config = dict(
    model='encoder-decoder audio transcriber',
    dataset='short made-up English sentences, spoken by a formant synthesiser in many voices',
    train_examples=26041,
    noise_aug=0.002,
    time_shift_ms=100,
    n_mels=64,
    hop_length=160,
    input='mfcc',
    spec_augment=True,
    win_length=400,
    tokenizer='word',
    vocab_size=155,
    encoder_arch='quartznet',
    encoder_norm='batchnorm',
    encoder_activation='relu',
    encoder_depths=[5, 5, 5],
    encoder_kernel_size=11,
    encoder_stem='single',
    encoder_widths=[192, 288, 432],
    fusion='cross_attention',
    label_smoothing=0.1,
    decoder_width=384,
    decoder_layers=6,
    decoder_norm='rmsnorm',
    decoder_norm_position='pre',
    decoder_activation='gelu_tanh',
    decoder_mlp_ratio=2,
    decoder_head_dim=64,
    decoder_fused_qkv=False,
    decoder_bias='none',
    decoder_qk_norm=False,
    decoder_parallel_block=False,
    decoder_inner_norm=False,
    decoder_positions='learned',
    decoder_cross_attention_every=2,
    decoder_tie_embeddings=False,
    init='xavier_uniform',
    residual_init='scaled_by_depth',
    optimizer='adamw',
    learning_rate=0.00087,
    beta1=0.9,
    beta2=0.98,
    eps=1e-06,
    ema_decay=0.999,
    max_steps=5500,
    batch_size=256,
    epochs=54.1,
    lr_schedule='linear',
    final_lr_fraction=0.1,
    warmup_steps=1100,
    weight_decay=0.3,
)
Rows from block 6 of the audio encoder, named by matrix and row number. Each number is 500 + 50 x the weight over its row's rms, rounded and kept within 0 to 999. All counts start at 0. Numbers have three digits each. After the name is the row's rms in percent of the matrix's.
# convs2: second depthwise width-11 conv (encoder.blocks.6.convs.2.weight, 288x1x11), a 11 kernel
convs2.0 114:517458431510566501473514578579555
convs2.1 131:503511604574441438534525480489462
convs2.2 105:435482511437439495507531601557524
convs2.3 196:394443448443462446458495494530494
convs2.4 096:490472593541584455491528545458448
convs2.5 085:577618517536491499476528530542456
convs2.6 098:526564555518545586588533513530491
convs2.7 096:383419430481473489477501484492516
convs2.8 062:488565557446561554492555540541563
convs2.9 077:511486448490468591567529511591536
convs2.10 096:459517475416425540584485499553480
convs2.11 081:468515490559508433510412453541420
convs2.12 072:487509512538502575583539451553580
convs2.13 095:503542570545514490552567470504602
convs2.14 104:470475402433592518479505548520495
convs2.15 131:549568585577567491535520501475478
convs2.16 080:618578511560524507479488514507453
convs2.17 080:440432484442445488512557546566551
convs2.18 081:567525490411412510510455545525456
convs2.19 107:530471545521429470546507569547590
convs2.20 109:550534526544434394451519508520451
convs2.21 071:496494494555456433491519513605580
convs2.22 072:444440455541583440436491455489506
convs2.23 089:464458388424539500450467489507472
convs2.24 093:426470407432521498557521509537547
convs2.25 067:421539449451491474413465523450453
convs2.26 115:619510439538514456473524491497432
convs2.27 117:481507576488385480511475551557469
convs2.28 093:466480529510555494531448400409496
convs2.29 105:469557590548454411472531509478477
convs2.30 093:520518509514590595478447475433471
convs2.31 064:588566612483519480494486481518473
convs2.32 085:415456466492470420455481523422472
convs2.33 089:523504599567404498521501488547474
convs2.34 111:526556442397526540466516516558548
convs2.35 130:506455492485511579548535510548614
convs2.36 104:439541474476532472559497609561502
convs2.37 105:466445523441424438453486539555553
convs2.38 098:590564453565560468502520443482485
convs2.39 120:525498539597487401498531482453450
convs2.40 072:503473427404440485457485423495481
convs2.41 080:467474465519507454552542540552615
convs2.42 079:443454478401470539510450511435449
convs2.43 164:609584558497480505489505490473438
convs2.44 123:483424461534597572468453493495469
convs2.45 109:491458460569463476477444437444419
convs2.46 098:389454459470438444509463502491457
convs2.47 104:404410504557504531547547512527523
convs2.48 092:554516438535568546404506549473514
convs2.49 095:480525507525484399487608552520482
convs2.50 048:472451492514420539546393512455479
convs2.51 086:506401401479497560490490450470490
convs2.52 087:536573530513491523579541505539599
convs2.53 088:509549597557424497500517494480425
convs2.54 063:465428451496500434462510565549579
convs2.55 078:417523551541408487487427530522485
convs2.56 091:420479422448424446507493530464468
convs2.57 104:458463481544522511457377439526496
convs2.58 101:510496560546449451573581458464542
convs2.59 140:530542423414470568555523547505512
convs2.60 082:534447424411511422486486459534478
convs2.61 104:617578496537510498484507508453440
convs2.62 103:569519496559606567507475477545497
convs2.63 096:525511493548539581511423411451504
convs2.64 157:547559588589550528543498501472510
convs2.65 097:471449470548525463520520565578588
convs2.66 075:546523526418502449556536537491596
convs2.67 120:565581587572477466482494483480465
convs2.68 116:529560579585527462465479508461436
convs2.69 082:589569449518487574514491561507546
convs2.70 098:419506469517494437460421427462529
convs2.71 046:491501422421487512512445447537585
convs2.72 077:510504506469485439544576576516593
convs2.73 123:496482530549585556516567548539571
convs2.74 104:504492482594582558547548533539533
convs2.75 131:560554590560550511515474521490573
convs2.76 095:472517529502474447489479455421385
convs2.77 076:500544566585564517435471559474480
convs2.78 071:429435518520537468543580479424476
convs2.79 086:533519593558430464572537479507529
convs2.80 102:550478463460533408447579464479464
convs2.81 133:476532538463513541551508489564620
convs2.82 099:472517526467413459475501448471394
convs2.83 105:564529457547612532545522477456492
convs2.84 104:555603551538491460507487463498419
convs2.85 080:475434480432416498516508422509563
convs2.86 127:608596542535488477493470499477539
convs2.87 120:531512454460594504486509521530610
convs2.88 091:393500477485457557505473475452419
convs2.89 089:553507504572600549548515479438483
convs2.90 115:529488466451454505511452448407416
convs2.91 119:481448589561467503562504495547575
convs2.92 104:557506570593536430490499556509466
convs2.93 069:568499535524547549441439477406505
convs2.94 098:489533445466598428462542505448466
convs2.95 118:503488514408386463529538538518483
convs2.96 117:482558506447499513409549568533567
convs2.97 081:535478467574612533544463526511463
convs2.98 102:538550562500491387425522505520515
convs2.99 081:521569595495522496419509574524493
convs2.100 107:419410456446534549520534492478547
convs2.101 092:472426489457506588581555500458487
convs2.102 073:525578524534527484566581485417500
convs2.103 105:408408432497556495521462514475493
convs2.104 099:511524525453380421528470506537485
convs2.105 098:512554541493537491547503418397540
convs2.106 095:569522502522606557525565539472497
convs2.107 073:470486474485519448576584508569569
convs2.108 076:415427526555451472442514493560472
convs2.109 102:503442448538488471599582521545498
convs2.110 088:440441419549583537471522534518484
convs2.111 109:591543525453446454565547526522543
convs2.112 070:483498518420470522570545576579516
convs2.113 104:544504605573493529558476477438504
convs2.114 102:524483469403394507480461533484459
convs2.115 080:530505565511449411416502566501484
convs2.116 070:463472407433453515464457473562456
convs2.117 083:422525437453539528448469551532429
convs2.118 107:537529491468510582481479505594587
convs2.119 132:431458527523500494520428476589575
convs2.120 078:490572523414447414499544470533512
convs2.121 107:511550464519488570606494437535542
convs2.122 104:473469458533594538426423479477512
convs2.123 087:468448480592598538500533468515537
convs2.124 087:444545546441498539491509600559540
convs2.125 115:523509552453491578474480560430420
convs2.126 128:486476524545575586540496493439423
convs2.127 081:485546480471477411452435501488406
convs2.128 124:426486492470498429424445474441446
convs2.129 085:513408392441505487463482468479486
convs2.130 090:489444434494466435428424442503500
convs2.131 096:569579513442420502469473461555521
convs2.132 108:489536568465387440526523458500528
convs2.133 086:450450456422463470417481485569509
convs2.134 123:547480471510606573485449444462506
convs2.135 136:531506442561567449476569481559556
convs2.136 066:508524609473463479498533558412482
convs2.137 100:404421438454476519547548496491523
convs2.138 126:500502519472457539567585600519532
convs2.139 086:531560535528437423486558553521436
convs2.140 054:501620449454523515495459521426509
convs2.141 066:475542384465479541568508516508443
convs2.142 112:495541613572472519487462515460442
convs2.143 085:477406474510603548542537475481482
convs2.144 083:445425473436487418452511544479451
convs2.145 106:532533466482455578493408572537526
convs2.146 072:507538569471450407409524498489487
convs2.147 101:551520550554537496533461440406448
convs2.148 106:475494528477448417418476518460418
convs2.149 096:532498583492405410477520472476512
convs2.150 111:536536531571612475429489501480488
convs2.151 111:580557548574551533545525477486555
convs2.152 112:525594573467478520454488524438436
convs2.153 097:496508450404464514553483571550560
convs2.154 105:545521381513577546498452488514490
convs2.155 082:576480589513448524580537456493511
convs2.156 070:452474550595490571534516437524455
convs2.157 107:390408484503447518499513498494558
convs2.158 101:536522496550510524491538586571592
convs2.159 094:598504536574457500543470480436455
convs2.160 069:408504610540505506489491518442462
convs2.161 078:449538513446457587521529544566559
convs2.162 100:458429403427552536508497540490503
convs2.163 080:497492495454491396500518595532563
convs2.164 058:425546452454502462456467447512589
convs2.165 130:517539533550547532508531523571611
convs2.166 121:607570538517520484531554535470446
convs2.167 097:469575551438454524536520479561577
convs2.168 094:511512452399561538523538482415493
convs2.169 094:497557519420472550491495557583563
convs2.170 105:479451492487549539529519525551627
convs2.171 066:578549435523448440568549492472501
convs2.172 141:460479466531509481444430448428417
convs2.173 054:418503488454463414519448421516483
convs2.174 119:542573522438406505542484500507429
convs2.175 125:453485518492426426429491435440473
convs2.176 114:476559473431433419432506534501465
convs2.177 133:499436428582595491484474511507536
convs2.178 098:471534456406413495578493485476513
convs2.179 100:499455440427584538444527536475547
convs2.180 109:501483429447505414559519434524444
convs2.181 097:436466523454464508555588583515519
convs2.182 113:411431445447463569527506472466505
convs2.183 123:511509516469468489487524580595594
convs2.184 083:541542492457424406478556549537488
convs2.185 115:613540511442486536552447492538468
convs2.186 074:493539610560454433494510465463533
convs2.187 088:502499544429469541615563478487509
convs2.188 077:534536516510482489483547539565627
convs2.189 114:580578573560475451512503458468488
convs2.190 130:451450423441459556576536514524520
convs2.191 129:484463540606575430480534479478498
convs2.192 095:538503528450545535543400478582518
convs2.193 079:402540574509462509542534428483531
convs2.194 119:522456549516558489485464400423462
convs2.195 091:433498452438503469522530530560600
convs2.196 111:518566480410397534533496497489465
convs2.197 084:532562493426540588533448438497495
convs2.198 090:403530518443492457494497481401461
convs2.199 114:478501581595485463484450441463454
convs2.200 132:495510533515476495518588599563559
convs2.201 095:488480426539563572530578507456457
convs2.202 096:490485550529494496414438576581510
convs2.203 101:473459549594562413479477506493462
convs2.204 110:437447479452435459566548494531566
convs2.205 103:598560592517548537527508485475495
convs2.206 109:513490571625503438483544503520504
convs2.207 068:443524547440493458417554508467572
convs2.208 100:581575565572514489515534554480529
convs2.209 144:531520505433424466450458463489405
convs2.210 061:527482436518497478533507385431450
convs2.211 091:530452475450540596529497473516592
convs2.212 098:531466507452430493581515574570528
convs2.213 078:392506517473459398474529533511503
convs2.214 059:587535495546576524505498498588550
convs2.215 117:529536546501401498471442449456431
convs2.216 091:472522495476585490453455383502517
convs2.217 058:574563536576556508473559559492504
convs2.218 125:468482425420441490557558516469552
convs2.219 103:540519459528544516573487455399444
convs2.220 091:461453508507422469560550554560563
convs2.221 096:460520586605521527509452460487460
convs2.222 130:611559544483477529458457480466446
convs2.223 088:502509423403420477555529467486490
convs2.224 074:454434534513452463511453546565585
convs2.225 098:451463438568577488424516492487554
convs2.226 101:493508467497548538484452385418514
convs2.227 112:514567587591563514494507520490548
convs2.228 107:560599587533511500517451457511473
convs2.229 161:500518469450486528488481403392467
convs2.230 107:537440445563582433475558509506517
convs2.231 112:417426404486504539493468539515537
convs2.232 075:434481454443501610506465550465482
convs2.233 100:543524517524594566537538461520580
convs2.234 106:455500560465392451544529499451465
convs2.235 093:426394425490541518482497487451495
convs2.236 099:447467513600606532480494518502487
convs2.237 118:508482505569603584555509496537493
convs2.238 087:485470455487480512528543568555616
convs2.239 079:483517447424523460546466427417527
convs2.240 116:516490467532472556481388431546535
convs2.241 072:506532532525494491558575600569530
convs2.242 105:499565519413462547575506522445450
convs2.243 137:472480484508527499543595578550577
convs2.244 092:454502412430494530551563550551490
convs2.245 115:449518528514457482500433522617552
convs2.246 058:577511624511535528475552519503506
convs2.247 078:529564574546556565501543489495425
convs2.248 087:470493457469411503533563561432449
convs2.249 081:505545483437491611571501497533551
convs2.250 068:544526578584483469453447562461512
convs2.251 108:423504454482521490458434433497590
convs2.252 054:510440435451556487484520555529404
convs2.253 083:532549461430444583445512521441482
convs2.254 126:456474485533442395439476453474456
convs2.255 078:498555567574559529573471529548530
convs2.256 088:460522480479441395424438513506511
convs2.257 085:561502574579534445485542535502432
convs2.258 090:503505554552491496431459445434411
convs2.259 100:499490461431459419487427452445454
convs2.260 088:511538528562493571568490414444467
convs2.261 099:545536564539535433439494556468430
convs2.262 111:446458467503428419427510525562493
convs2.263 090:513455457466533629440481484504515
convs2.264 103:509528574563530453460447434428488
convs2.265 090:518540485519605546459484478521596
convs2.266 115:474459560608584535512521530497502
convs2.267 114:555575437418510552501537496541548
convs2.268 071:509449485426475460527546524509615
convs2.269 106:495487525551537436472559577576552
convs2.270 072:490490497414524497613534459443479
convs2.271 090:579553584596513504501528518504530
convs2.272 126:471504533548457460545581581565522
convs2.273 064:455548468444536559430470517511411
convs2.274 084:478487420488597550538575513521530
convs2.275 108:546492518583552575558487459437477
convs2.276 103:440494500418447514604551485508482
convs2.277 099:463498447457493483479599593512545
convs2.278 103:393490523495449500449448454428485
convs2.279 116:418435418438437460512498493515492
convs2.280 128:424415421444461477483468467479487
convs2.281 124:514476516526511415532602501541572
convs2.282 091:492499513502432473457404406459479
convs2.283 111:477567619567497452521529511494506
convs2.284 107:564456496545521511491491517415394
convs2.285 109:452521487499528536470410460454401
convs2.286 085:545497483582486408458462515468427
convs2.287 084:498501538454448516609527415497532